From a checkpoint of a small image captioner: trained on simulated grey scan slices of phantoms with and without marks, 122500 training examples.
Rows from block 3 of the image encoder, named by matrix and row number. Rows with one number belong to one channel. Each number is 500 + 40 x the weight over its row's rms, rounded and kept within 0 to 999. All counts start at 0. Numbers have three digits each. After the name is the row's rms in percent of the matrix's.
# convs0: first 3x3 conv (encoder.blocks.3.convs.0.weight, 64x64x3x3), inputs 0-15, a 3x3 kernel for each
# convs1: second 3x3 conv (encoder.blocks.3.convs.1.weight, 64x64x3x3, transposed), outputs 0-15, a 3x3 kernel for each
convs0.21 101:470482545526499502510513449483450493463486454524529498503552522520481534562514598464539463497555441461563494526497534509544479494524437423507515449451501454500544565520531530508517461506484541492447541511509533486513523538452544524453486534470533514587450482531594456515457433454533476452517521456485467427545513487591573456537501539542429522604478443561478395457558460504484519511522547464499508447443451455516475508466527527509481
convs1.21 113:492445500481471471465513497466495476433461558485414542501454485507489522444494476545520457583477505479466455548462501518456472526506517454469455505558547510506519515493504500459538501503561522492457528551460446499482597458390526463464472501529506481448411520500450517494469464478507509471508483482502548553480512534491470529503444412505456479486488535539493532483537535442573548477519551490448485504438462539533478518506517490473522
convs0.22 099:488509539536505496458491503526472499546457468584547523508547509530534550589505532513477478527528452475498474565480505494496400473478454480571531550608527444532553538563496470506542491478470537549556551481556485457425483465492516514526494469494445487565530417482586538552489553569567573500540493424505524552524471520545496487400471545465469564546524556570438499488490503469481440452495461452485420480485482449479457485455485460477481
convs1.22 123:518479512470504497535534475517538535519447459542469471467469414423523571476525534538511467491490430478485499521540530517485537448503484455512563418454568508456462524507516436508501434467488544490534499501558560479471504484477467546491466510509394460425421486471443517533488471495483472563491519568423464495466422471535484506460496481461508547441425436455470477523520530520554576488506516462513552495455483499444450440505453500490491
convs0.23 092:493469506522490538428491469532520410492453572470462557470467462454460441497426468507529492531502456482480512412404515474418510532443581416530544489496447538477392488486532470532487460517493464542542485491502437551533500491549525524544548474465528429464468525517438454532469486526541491497561540589470498507510474534505524512557505506505473552560478512456531497382451401385457492476488564502556533508539555437474514482550499507514499
convs1.23 095:506528514470492521514491421524501558533461515491516566521485522508523490457458444506531553525558515543575566492482487529444504528511569496464580481529552528508515430496478440435442482487458540590553503536564512468492524491451477523444475485482538460566462569529500498527507460515479463539530528618451459452491475546541496505493530539458558520534513519508532464514493436556529439453478455494458459501510507434528508475545521502550510
convs0.24 098:508486502548518500570505483480582438524489488527449497541515627556461509515486616511444473489451576525494480449393546415538560489553468443442435432421529518541572413474582485552510478516504583499497549412498536567501458483479530527523516506530527536458533491515487443457562474522477503468475574520538539556555484511525479572502582501511514484501501474463524535463539523511564436424486524460596489380490478483454441497498467460524469
convs1.24 102:478524474498493517548430520476470482517517501530528529463459518479504490432495494502534515578520472477426456523498516491463501565611535465476514460566505518543531456500511564465519523535546571503466452528479439530441534457458521505384505520482442499544441477505487429462433486519472495546509451458471510427468531478469525448529459520450550514474423578465569553535563500534468463468562526475551448507488457444444475497508440537451497
convs0.25 104:464496493464499499553484448462458481473494502485443479455536476467446484520432426567510461554517484537536497516492488451447457462458461529581516492549496612487490481514460487476474445473514473474506432508509517487506514473462487516527489486470451482373488538517412436511412471544553540576486458493446470485454449527461482568499566430401532463516486458628570509526482474466533532454534563436445554501421441477492482496549496463504509
convs1.25 104:556492533489495507502459420537515490462452471479455495454441456487490484551565518516558504534474466472433480536510493506458489454480456558507500459539484466521500494458472484461523480472522516452510455448495507471450516518476549525555553533508491553524489521553459525536455397403457445433479586546491518443506560572495523500540498425449393475430463525490473472480518512527480469503517556540551445547521464446476480487523513477517518
convs0.26 096:497512526462489532489501499430519477476459530492512468458483470441502476443479574492522540498522421493467444543486448540485470431467518498516485462553481437498403531525526527467494515521543467440403453489483504540547517538518502508517520528453489448515559461434580472423482582575514477408499411423515518541486458573445472546491485455509467511458451504550511543471534539501503500508511471507518522458464484521483484484529508512474477
convs1.26 109:470487475451496577522508493551478494507513465386477480399379426483414440487484501471513460504586513482474456526547507534523494537416442526549460553546477479463537522497490559490517529567528360430497515533480477443449471428456477513498511571518455492494435462507422475445545524502485460519431495492531544464472566565462553484543471495519506494478485495484541535449478499430512520408494469458524440502500455508504536431459543452479487
convs0.27 098:484511506462498501498498462501508516448456449497378479493510471471473475478460522589521526569480467533490497448476484470475490482459416551557420497472509486381483449478496455452475561534523513442499511519486473462536451461496466510519527491470409476556443490518502541560484501543449434439470496503497513458506559478518481409518513491460513482442402467457397458464539599393509549487535428471501441465446460541540549543461495475494573
convs1.27 094:501509458528431459555515580489493528477468487513515441433456466466440482514505517506532530515527503515501463474512490461464494426476423499513482574466435491446485441544458457508435497488485541456508515456448531456471454421456513511538544607489502444543519499467470442530545511532476474489456453415559495458562521525519527521489446479484449404477506428476484458448465481505529549552498489493471554529562580480515571536500521546439496
convs0.28 101:476516496420484523545523474477518465531476481589465490478505493533526499490519532499519492534510503539495453543468510508457505564474461454475535400457509500549497544529554545537541584603585580512507502439477522495431509493526528509558483458484446515521532507530524519568474471476489538490523525506561531467490479474472510512457547571438491501496453500499517507516436601484516649473466501498427574525475539496484460458581479461574490
convs1.28 103:553494496462547499464541500544515491559469584580434527466509537519520520521497604427537471517562579532543532483521494451510476479447479549525504582528535516526537532464414508530420480497480488517523526518535541541579435546480470500464475501509454494464479579460446551580507502495473483555513469487474439464508492534548531478510539479560429450523470511438521468428480446535502458484494476472552470504602523507507516414459575586502522
convs0.29 098:418445459437458530497482493512503467481507494481534489526512473537460407446455434526478572478507488546512435490504512549499521551474451487570520525521554495541557480469464437469515465447501468520490425442502462552573526560530473489525515519501500490521460514511459514481519480481523508476459500524529499485466469469421506533470472518440451528505515520614582640474491587570553566501510413464528433474451381467505512483492509508450514
convs1.29 102:458520477420404440418448418497527496523564500537571500524539562507527576488502451481483467526487397479488489424443507502480475514494510620559503520462526532526523515547455572561514518599556500501478458489514498517489474483485554559540507486557501459541511553564512472473450473457449455471493498498469477505515531503472532503570425563573539569503502479433410459512482483420481425534519494425533525486480491471553452508511447545503474
convs0.30 100:482495518462502529468520533512469448544544487437472474496465486504505502459461452522525489477548533508424493525462462533493509532491516530493427454541438503484526511525514497520487494491430509468431508516468426505418499515486467508496488478510484476531604588478482497436526494496588601584479545599476454481505551516448516536522509496488519459465455444530579519628684506460558540533509491545538449465592501499496486490489437470499503
convs1.30 116:510500528538526552501485499493489501494476418493509398519548486488520532456420520575477487520464506576514510590510510476508483474459446522477441549569445532520490450464571486491505538508492464552478489587546492496454550553471498465477551522591506493497546436443523523519492527547507509510501495469377443394474457446471532466497485540496510483518529519452450517495422421542477453500492479493473430527483477497472427515511539521481532